config.toml
encoder_arch = "convmixer"
train_examples = 195000
image_size = 48
num_classes = 3
encoder_norm = "batchnorm"
encoder_patch_size = 8
decoder_norm = "groupnorm"
decoder_attention = false
optimizer = "normuon"
muon_scale = "original"
lr = 0.018
momentum = 0.95
lr_schedule = "linear"
warmup_steps = 260
weight_decay = 0.02
Rows from block 5 of the encoder of a small segmentation model, named by matrix and row number. Each number is 50 + 10 x the weight over its row's rms, rounded and kept within 0 to 99. All counts start at 0.
After each channel's rows are labels from the 100 images, of 14976, where the channel reaches its highest value: "peak on" is the class under the peak. Only what is clearly more common there than usual is listed. The data: seven-segment displays showing three digits. In brackets: how many of the 100.
# pw: pointwise conv (encoder.blocks.5.pw.weight, 384x384x1x1), inputs 0-63

pw.34:68 34 18 46 52 47 61 44 46 44 64 57 59 38 63 60 55 47 40 63 40 37 48 44 52 30 40 45 52 60 38 45 58 57 43 56 36 45 46 49 57 54 40 54 32 35 68 55 34 58 53 47 42 52 61 48 47 45 32 38 50 37 42 46
peak on: lit segment (57)

pw.180:42 49 27 44 61 44 61 39 58 82 42 44 45 47 54 53 49 55 52 48 65 46 51 38 64 49 42 44 39 41 51 41 38 44 51 47 48 63 49 44 35 54 48 48 66 63 76 62 67 39 58 59 49 62 50 40 45 58 50 47 57 38 54 55
peak on: screen (86)

pw.166:54 65 65 52 44 35 43 55 61 53 36 49 49 48 57 59 66 46 58 41 49 34 36 53 63 52 39 47 30 48 50 51 41 89 50 48 56 54 48 48 49 60 37 62 53 36 66 48 61 65 62 39 42 41 44 56 66 12 54 65 60 71 58 33
peak on: surround (100)

pw.379:42 49 66 47 38 67 36 61 49 45 38 66 59 35 70 32 40 43 48 41 47 54 80 58 55 55 46 53 70 64 39 60 50 32 54 44 69 41 52 57 55 52 62 60 33 58 56 42 39 31 45 41 58 51 65 59 54 56 53 55 48 59 45 56
peak on: surround (100)

pw.318:47 70 59 54 41 56 42 73 61 45 51 42 44 49 45 38 54 54 48 63 43 65 49 64 54 57 65 24 60 46 51 62 28 48 46 33 52 75 52 50 44 50 52 29 49 38 56 40 34 57 56 50 55 40 43 48 66 34 58 38 43 55 56 64
peak on: lit segment (51)

pw.6:47 67 58 64 48 45 61 43 57 48 42 43 49 59 43 56 64 52 58 41 46 67 50 53 46 45 57 67 57 54 67 38 55 80 45 51 40 52 55 40 58 55 44 51 63 62 46 46 38 54 55 47 70 37 58 44 49 36 32 61 51 50 51 58
peak on: screen (99)

pw.204:49 50 60 28 54 53 61 55 55 35 55 46 50 47 65 54 57 51 59 42 52 38 65 60 39 33 55 56 58 54 36 51 43 64 35 58 42 51 37 71 51 45 59 29 47 63 51 40 43 59 67 46 57 42 52 49 54 48 72 54 32 61 43 37
peak on: surround (100)

pw.312:57 58 37 35 45 51 65 42 46 47 54 49 56 11 49 49 34 56 52 64 34 54 29 35 52 47 57 51 55 47 64 45 38 29 63 59 59 27 58 64 44 52 59 40 50 46 39 56 43 49 45 44 41 57 51 48 51 82 58 48 48 45 46 41
peak on: surround (100)

pw.115:53 62 35 57 80 47 40 69 52 55 63 45 48 64 45 53 40 50 47 48 34 50 42 61 53 40 38 66 75 64 59 63 65 52 58 56 39 55 43 63 38 56 37 51 34 47 49 50 31 51 47 41 69 55 49 45 41 20 41 41 40 61 42 44
peak on: surround (94)

pw.209:50 59 49 37 47 52 62 54 40 52 53 52 44 61 38 59 52 57 53 47 34 44 12 47 52 31 53 57 36 40 35 62 74 56 62 25 56 47 52 60 69 53 63 50 58 48 41 46 46 58 55 50 42 46 48 66 51 44 52 40 58 39 36 38
peak on: surround (100)

pw.189:56 53 61 60 48 38 63 64 53 59 74 53 41 48 68 54 60 47 63 49 45 39 34 62 56 46 66 48 52 53 58 57 52 61 54 44 47 37 43 39 62 44 45 41 60 27 48 38 30 53 43 50 60 55 62 48 61 25 55 46 44 48 46 47
peak on: surround (99)

pw.66:55 48 49 60 55 44 58 42 49 39 37 42 33 48 39 48 41 60 51 58 45 52 61 43 61 43 42 55 42 62 66 40 62 37 34 46 54 55 47 56 60 61 59 36 71 50 48 48 70 41 56 33 47 42 64 51 51 65 40 56 54 50 55 42
peak on: surround (100)

pw.306:50 44 41 60 53 51 63 48 41 53 47 42 41 56 60 31 59 44 47 61 57 51 50 32 59 50 45 53 55 44 48 64 47 50 33 65 41 53 49 58 49 49 39 57 47 36 32 63 61 58 51 49 40 41 45 30 44 46 17 55 47 62 58 38
peak on: screen (98)

pw.151:40 49 46 48 43 55 78 57 33 59 49 43 44 58 28 29 50 53 54 67 46 44 36 59 39 56 43 52 50 48 36 62 49 39 52 57 42 67 54 47 47 46 49 49 41 67 56 39 45 37 63 57 47 53 62 49 42 57 45 43 59 52 56 34
peak on: lit segment (30)

pw.301:39 39 61 53 57 50 54 58 40 39 45 55 64 46 46 75 49 62 58 52 52 61 56 35 52 45 38 38 52 48 32 58 36 50 48 43 60 53 64 60 49 55 35 58 61 60 33 48 47 43 56 46 48 49 45 38 43 49 51 52 37 45 35 45
peak on: surround (99)

pw.149:45 54 55 54 47 37 44 57 43 36 59 52 46 61 45 66 51 65 52 23 77 42 46 59 54 65 49 43 50 35 41 54 47 61 42 38 48 24 42 51 37 48 51 50 61 48 57 34 39 41 56 58 76 68 46 42 58 33 55 64 75 57 57 41
peak on: lit segment (42)

pw.242:57 62 51 54 49 63 34 45 55 58 60 58 49 55 48 66 52 60 53 44 31 44 71 55 50 55 38 50 36 56 51 70 54 48 45 66 58 74 44 56 50 51 72 63 55 51 57 55 29 46 48 43 37 46 67 45 54 38 55 83 68 54 43 58
peak on: surround (98)

pw.13:48 63 42 38 59 75 39 46 46 52 27 47 50 45 54 45 71 57 64 44 39 25 52 49 40 76 50 58 48 50 59 58 37 53 38 42 47 61 63 52 51 58 59 64 51 57 64 53 25 54 57 44 55 59 40 44 45 83 43 38 40 48 43 29
peak on: surround (98)

pw.291:41 60 52 46 46 53 42 52 44 50 55 48 45 39 37 52 46 45 48 48 51 40 66 54 56 44 57 54 37 65 41 56 71 55 48 51 45 44 46 52 42 48 61 65 52 59 37 46 40 40 36 66 47 48 57 48 51 58 42 58 30 47 43 50
peak on: surround (100)

pw.106:65 45 60 42 64 45 66 40 41 52 57 46 54 42 43 41 57 53 29 77 54 60 54 49 48 51 47 64 54 46 50 46 61 43 48 56 48 51 49 48 52 54 50 39 36 56 72 68 52 58 53 50 53 47 39 61 38 58 63 38 50 29 53 68
peak on: lit segment (70)

pw.11:43 43 46 68 43 60 71 60 45 46 53 49 42 38 48 53 78 43 40 52 67 52 56 59 55 41 51 74 52 59 47 44 50 41 38 51 57 66 58 52 57 50 35 44 33 61 58 47 36 53 55 55 36 34 50 48 56 59 48 60 55 32 59 53
peak on: lit segment (78)

pw.137:48 37 57 39 60 38 56 54 33 25 46 47 54 39 51 56 35 40 62 58 44 75 52 47 38 42 62 63 60 61 32 49 50 38 59 37 67 45 43 47 51 53 32 59 47 53 54 41 46 58 56 45 49 48 47 58 57 73 48 59 51 50 51 40
peak on: surround (100)

pw.227:44 49 48 60 48 30 37 52 49 28 47 45 44 46 42 55 39 47 57 50 38 47 64 38 53 39 42 38 44 44 42 65 45 45 34 54 58 49 57 49 53 42 53 57 59 51 60 42 47 48 40 64 67 56 52 53 49 35 45 55 53 43 50 43
peak on: screen (64)

pw.84:43 49 51 51 47 33 41 47 58 52 55 40 47 48 50 53 43 38 50 66 54 57 57 60 47 66 45 70 50 57 58 39 56 33 39 48 23 32 44 43 52 52 39 37 54 52 36 59 74 39 44 44 56 62 52 56 47 51 50 53 29 57 51 37
peak on: surround (100)

pw.72:46 58 39 46 45 61 39 51 47 53 21 57 43 49 34 37 43 52 49 71 55 50 47 62 47 36 40 57 65 32 51 52 42 52 56 44 37 51 55 54 37 51 49 44 55 55 63 44 52 50 51 46 54 62 51 52 50 59 62 43 50 69 55 46
peak on: lit segment (40)

pw.156:64 40 49 59 48 63 42 38 38 53 56 40 49 63 68 32 51 41 53 67 65 57 57 67 35 53 54 60 58 51 32 57 47 38 52 58 35 39 57 42 48 68 36 57 53 66 57 60 44 40 60 51 41 40 45 37 34 46 59 43 53 52 59 43
peak on: screen (100)

pw.310:46 70 50 25 50 40 50 37 44 67 67 60 63 63 54 32 49 52 51 50 38 37 62 62 63 54 56 52 52 40 51 37 15 29 46 40 84 45 33 45 62 34 59 63 44 50 59 36 45 47 58 47 46 50 49 53 46 53 63 58 48 50 48 45
peak on: surround (100)

pw.36:50 59 34 43 62 58 60 48 44 40 49 58 68 41 55 46 53 42 57 60 46 48 50 59 61 39 56 57 39 65 42 60 44 65 66 51 49 39 40 23 40 43 40 69 51 69 54 40 49 45 53 43 48 56 54 66 37 53 47 66 46 46 46 52
peak on: surround (100)

pw.299:53 58 35 64 44 52 48 54 44 41 52 48 45 18 51 45 43 53 52 72 53 56 57 48 71 57 63 59 62 46 57 45 50 30 40 49 60 52 41 55 54 57 51 61 51 54 56 35 34 52 40 46 57 54 53 63 40 73 41 36 71 57 39 47
peak on: surround (98)

pw.296:67 49 43 55 43 55 50 57 55 36 36 42 56 49 61 68 40 42 48 53 61 63 51 40 43 58 63 80 39 39 43 44 40 61 50 47 55 52 51 48 53 56 35 41 51 39 38 41 66 56 54 46 62 40 55 52 58 39 54 51 55 50 46 52
peak on: lit segment (40)

pw.51:42 59 53 42 38 37 42 40 53 65 53 55 55 82 67 61 48 53 50 46 52 42 43 47 45 34 58 38 46 40 57 55 45 49 50 55 50 60 61 63 38 56 77 39 50 64 40 64 46 58 57 39 58 37 41 64 42 34 43 65 42 51 51 40
peak on: surround (98)

pw.16:37 59 39 65 57 37 45 55 49 66 60 64 58 45 58 47 47 53 61 56 49 68 56 49 51 31 49 60 30 50 48 60 45 40 42 44 42 62 48 48 57 54 46 37 47 56 43 54 47 66 57 61 50 46 52 61 43 52 36 55 51 54 53 57
peak on: surround (96)

pw.243:35 62 46 42 38 51 44 48 62 58 46 56 44 55 47 50 54 35 53 65 43 47 36 33 52 43 45 67 79 39 41 51 41 35 53 53 51 55 60 53 50 47 47 47 58 28 24 33 58 65 44 39 41 47 55 51 55 65 56 33 66 59 45 66
peak on: surround (100)

pw.347:53 47 30 73 64 41 29 43 58 52 76 46 59 53 66 61 44 59 56 48 53 55 60 44 65 45 53 51 42 63 55 59 48 49 46 43 36 72 44 58 31 49 55 51 53 51 46 39 45 53 49 72 54 53 64 49 58 35 51 46 42 55 53 42
peak on: surround (97)

pw.40:40 49 43 43 49 47 47 56 31 76 54 63 32 59 51 49 66 71 37 61 59 39 60 51 52 46 50 48 56 39 55 45 63 68 44 38 48 50 47 41 62 37 37 51 56 53 48 41 49 45 45 40 71 64 50 53 58 38 42 35 51 55 60 57
peak on: lit segment (40)

pw.274:61 42 53 47 58 59 53 60 47 56 47 49 71 52 44 57 44 55 43 57 55 50 48 46 68 43 38 53 48 61 50 38 52 46 53 58 52 39 61 59 56 66 37 61 58 61 71 51 70 55 40 34 44 66 63 43 37 59 33 44 44 44 61 51
peak on: lit segment (48)

pw.42:52 42 38 65 48 49 28 44 50 49 51 53 45 50 57 58 48 55 46 64 50 58 85 44 37 54 57 60 43 40 77 56 53 47 40 34 36 50 51 33 54 32 54 48 50 43 53 63 60 62 60 59 40 53 40 50 40 47 51 43 46 61 46 52
peak on: surround (99)

pw.2:62 46 29 49 50 30 57 46 56 53 47 60 54 41 61 52 46 60 32 46 69 63 47 51 47 54 54 41 42 53 47 51 59 61 57 44 35 48 49 45 33 55 57 62 52 41 57 56 60 55 44 41 49 53 45 47 46 52 36 48 71 53 62 64
peak on: screen (85)

pw.177:35 49 60 28 37 51 54 39 52 55 59 57 58 68 31 61 48 54 47 61 40 61 48 42 52 60 47 45 32 53 50 55 49 50 32 49 41 38 50 53 56 40 65 34 49 44 42 45 54 32 46 48 61 55 43 41 43 37 55 61 48 53 57 52
peak on: surround (97)

pw.334:54 61 43 50 55 47 48 43 59 47 52 68 68 45 59 39 56 42 44 56 61 54 55 62 50 55 57 60 40 49 57 52 57 31 57 53 39 52 47 64 58 47 60 49 35 66 54 60 49 69 36 56 43 61 40 49 46 63 54 61 47 48 68 49
peak on: lit segment (58)

pw.3:42 50 38 55 53 44 40 41 29 49 79 51 24 40 52 33 54 65 38 67 24 44 60 41 35 45 48 58 48 46 46 42 45 48 51 27 61 46 50 49 57 48 61 50 58 58 44 62 60 64 65 54 46 39 47 48 58 56 50 48 26 42 59 52
peak on: lit segment (34)

pw.322:49 56 43 36 39 37 55 48 70 56 41 49 33 45 57 55 57 62 45 71 57 51 68 65 27 55 43 38 51 43 50 49 39 45 44 43 50 49 51 75 31 58 58 37 59 50 47 34 42 41 61 58 39 53 58 45 55 40 46 47 39 67 52 62
peak on: surround (100)

pw.331:44 40 40 39 47 55 53 58 51 34 60 65 28 59 55 41 58 46 47 37 58 61 34 42 48 52 62 56 42 70 45 26 59 48 59 40 55 43 54 44 56 41 61 45 59 50 53 61 46 35 55 33 46 48 40 50 35 55 53 33 49 53 34 44
peak on: surround (99)

pw.82:49 54 50 49 55 48 26 53 46 40 52 52 43 52 68 61 53 41 58 59 48 55 41 58 57 40 42 43 39 30 38 32 59 69 64 33 48 59 53 50 42 62 45 53 45 47 67 53 48 53 56 48 52 57 50 45 43 03 49 22 71 57 53 52
peak on: surround (100)

pw.224:65 54 45 51 49 44 48 51 41 47 49 55 45 49 38 57 61 45 33 36 37 59 32 57 35 45 47 51 39 51 42 56 45 50 54 64 42 69 57 51 49 58 32 51 52 33 55 61 64 57 49 51 61 47 52 59 57 51 43 50 44 62 45 51
peak on: screen (85)

pw.198:41 49 41 26 63 49 72 65 52 53 36 52 56 75 59 39 58 44 60 49 61 51 51 57 69 57 54 63 44 52 52 54 44 77 49 41 54 53 44 57 47 45 47 53 56 47 39 57 41 34 47 23 54 64 61 61 47 30 43 38 51 53 71 54
peak on: screen (67)

pw.381:57 55 54 46 59 49 51 64 26 73 55 40 53 51 36 37 48 48 33 35 43 34 49 41 47 52 49 42 53 64 50 45 38 53 31 49 41 57 38 65 53 54 55 34 60 55 58 51 60 51 62 41 51 51 43 49 67 40 29 56 59 54 46 64
peak on: lit segment (29)

pw.127:43 32 38 51 49 62 27 73 35 50 48 67 46 53 41 47 49 47 49 40 61 58 29 38 46 54 58 53 46 68 59 65 46 50 49 59 60 61 64 50 42 52 34 45 42 62 69 56 64 53 51 68 53 52 56 55 42 55 49 60 58 60 60 55
peak on: lit segment (41)

pw.342:35 56 50 39 43 56 48 45 51 41 52 62 56 51 40 67 39 42 37 75 44 45 21 51 55 57 45 46 39 44 62 46 44 48 54 58 55 56 63 41 57 53 44 44 68 57 45 42 62 58 51 41 46 42 40 56 53 37 59 51 40 60 50 70
peak on: surround (98)

pw.283:29 73 50 46 52 48 46 35 45 54 70 47 65 42 46 37 51 42 52 55 42 44 51 33 62 25 53 48 59 61 35 63 45 26 58 73 52 52 39 46 51 50 53 69 48 60 47 56 35 51 42 39 57 43 62 61 39 68 40 60 45 63 58 40
peak on: surround (95)

pw.132:49 30 43 56 38 45 55 49 32 52 43 73 54 51 61 41 39 54 55 36 41 36 37 44 54 49 44 51 49 38 58 62 61 60 56 51 44 42 51 53 46 39 41 27 55 47 41 43 42 60 50 50 44 69 60 60 40 47 51 67 48 59 50 50
peak on: screen (88)

pw.321:51 60 55 54 48 47 41 51 59 42 45 42 41 40 53 65 47 49 38 57 44 68 33 35 56 36 49 49 69 53 43 51 57 53 60 72 34 63 69 35 48 62 42 47 66 41 45 51 65 59 52 39 57 39 45 47 66 43 41 30 47 44 49 46
peak on: surround (100)

pw.211:31 50 51 70 47 64 45 60 43 58 60 34 64 41 48 50 47 59 58 57 52 53 62 56 42 43 58 48 48 38 49 54 40 45 47 45 44 44 59 45 62 67 15 55 44 47 50 61 61 42 43 64 50 40 64 56 49 79 45 57 50 48 57 42
peak on: lit segment (36)

pw.376:45 46 48 37 57 63 75 49 44 32 31 51 48 42 60 50 64 25 57 60 43 50 48 46 45 61 70 49 61 38 39 46 49 29 58 32 62 62 39 51 44 59 63 43 42 63 57 39 35 42 51 38 48 50 59 61 57 80 59 43 47 52 38 48
peak on: surround (97)

pw.195:44 54 52 45 51 66 48 57 42 61 47 59 47 53 57 60 43 61 65 60 30 43 38 42 39 46 24 61 55 51 54 53 61 41 46 55 26 48 32 59 48 54 32 36 44 39 66 51 48 47 54 57 57 40 55 63 42 40 35 45 36 47 58 51
peak on: screen (74); lit segment (25)

pw.382:43 52 56 43 36 34 57 57 28 50 34 42 57 52 44 44 55 46 46 56 40 84 49 61 39 52 52 42 43 60 47 59 40 56 43 73 57 50 34 64 64 42 44 36 38 47 68 61 43 51 33 55 61 54 54 36 53 48 36 56 30 41 60 42
peak on: lit segment (68)

pw.302:54 69 54 48 54 52 62 50 58 35 53 51 46 51 70 48 41 35 63 58 55 52 50 57 70 73 36 47 28 52 48 44 52 74 71 38 50 41 54 47 65 57 53 57 41 41 51 47 56 42 40 42 55 50 42 54 45 45 45 43 66 50 41 68
peak on: lit segment (69)

pw.160:53 56 34 41 62 52 48 40 53 50 60 49 41 39 40 56 55 39 48 53 50 31 49 46 48 45 55 74 36 49 49 40 56 57 49 50 65 39 49 51 64 44 67 46 67 31 53 50 43 62 52 56 54 53 38 50 49 47 32 48 58 64 49 45
peak on: screen (89)

pw.101:34 60 23 44 71 52 57 35 44 42 31 52 41 47 34 49 51 50 44 39 59 57 35 48 53 47 60 62 70 54 58 53 58 49 35 53 53 44 44 42 54 48 79 50 58 48 60 34 48 51 43 44 52 57 37 49 17 44 54 36 59 48 64 40
peak on: surround (100)

pw.231:30 55 43 48 60 53 50 45 17 47 56 52 32 60 60 62 53 74 66 52 56 47 60 28 44 33 43 42 48 58 57 53 45 43 44 56 54 61 59 53 52 58 43 68 57 56 36 35 58 58 52 63 52 55 61 54 64 39 46 36 59 39 58 57
peak on: surround (99)

pw.143:60 56 51 55 41 55 63 48 32 64 47 52 34 50 40 25 48 46 38 48 43 48 40 39 44 29 45 47 49 49 51 40 65 44 49 57 30 57 44 57 38 51 36 26 66 43 53 70 32 44 41 48 60 49 47 44 49 50 59 56 45 47 52 51
peak on: lit segment (65)

pw.119:40 63 57 45 39 41 60 64 48 47 57 68 59 58 50 41 52 64 45 51 46 68 40 34 39 56 38 58 64 51 57 58 52 58 39 53 51 54 56 41 56 49 45 36 68 52 48 49 54 37 61 55 40 40 44 45 37 50 54 57 51 56 40 48
peak on: surround (95)

pw.210:43 43 48 38 43 42 37 53 47 39 52 61 50 66 66 66 57 67 48 65 56 53 59 44 43 54 39 61 50 39 55 45 53 28 56 25 44 48 35 44 39 50 41 44 49 67 67 49 52 44 54 52 60 60 52 45 58 52 47 39 51 51 42 59
peak on: lit segment (43)

pw.157:61 55 36 64 43 53 39 43 48 48 52 71 56 61 54 31 44 78 69 63 53 39 48 57 61 62 52 54 69 52 44 68 51 47 49 52 47 38 59 48 49 43 30 53 68 47 41 48 60 43 62 43 64 44 53 48 42 66 39 50 62 49 63 41
peak on: surround (98)

pw.74:55 48 38 51 37 51 50 63 22 61 30 71 51 57 52 38 51 59 45 56 78 31 44 67 47 43 43 61 50 51 51 64 77 41 41 47 70 41 40 46 76 47 49 47 41 56 51 54 49 33 36 65 54 66 48 45 34 53 52 47 51 33 41 42
peak on: surround (100)

pw.297:46 46 52 42 41 46 58 40 59 37 39 20 50 45 33 44 42 50 52 46 64 64 43 62 42 49 50 37 41 59 54 50 46 55 56 56 53 51 61 49 46 67 55 35 61 59 60 45 63 56 73 41 44 49 31 51 47 49 45 47 61 41 47 58
peak on: screen (74); lit segment (26)

pw.110:44 72 53 52 42 45 50 63 42 63 58 42 30 42 50 29 49 29 70 55 57 43 49 33 63 65 73 46 35 62 56 70 55 50 33 39 54 34 59 66 45 43 44 51 47 49 39 58 40 58 54 61 57 62 54 46 46 63 54 27 51 73 50 44
peak on: screen (99)

pw.339:35 29 54 75 39 63 40 49 43 43 56 53 41 46 38 48 42 34 48 45 48 39 46 65 55 54 55 49 52 56 52 65 45 51 42 60 50 35 59 45 54 55 33 49 13 42 57 50 54 34 53 45 52 55 71 51 35 82 31 53 54 47 50 41
peak on: surround (100)

pw.219:49 50 52 45 41 64 39 53 62 47 59 46 56 50 51 48 60 49 43 64 54 37 39 45 46 61 36 47 51 59 36 45 67 64 54 28 59 37 43 53 45 31 50 62 44 41 31 48 48 31 39 64 72 64 52 56 43 59 39 39 46 57 48 58
peak on: lit segment (40)

pw.368:55 62 35 56 67 55 47 54 52 63 45 53 61 37 51 50 54 29 62 52 40 63 33 36 55 55 43 60 38 39 74 57 69 52 42 29 41 60 67 54 35 54 39 64 39 35 38 64 58 46 44 45 52 58 65 48 53 47 56 56 55 58 40 51
peak on: screen (91)

pw.133:58 56 69 51 50 73 61 67 32 40 46 62 45 44 58 52 44 40 46 44 57 39 36 43 46 43 49 63 34 49 28 73 48 74 55 43 40 47 49 46 59 47 50 41 48 65 44 36 55 53 48 47 58 55 63 43 46 55 56 53 59 45 42 60
peak on: surround (100)

pw.9:32 57 42 42 67 45 55 37 41 60 57 47 48 37 49 49 58 50 59 46 49 49 51 46 67 63 61 34 52 58 51 59 46 53 52 38 55 32 30 64 54 55 40 54 57 69 60 38 48 60 63 35 72 39 44 59 53 40 38 60 57 41 44 48
peak on: lit segment (47)

pw.251:45 44 55 39 35 62 57 55 51 38 73 43 37 63 58 48 53 58 36 47 41 54 59 46 41 36 48 44 49 55 51 63 48 55 51 41 48 37 44 55 58 37 54 66 47 63 48 57 26 46 30 54 55 58 35 45 39 63 63 48 39 31 62 54
peak on: lit segment (67)

pw.250:43 40 34 42 53 33 51 52 60 67 57 57 42 40 50 75 38 36 45 55 49 32 40 43 28 40 56 55 73 57 42 55 53 32 41 34 37 45 36 56 38 58 47 65 45 49 36 51 42 47 39 61 40 54 55 44 40 43 44 27 31 53 50 39
peak on: surround (100)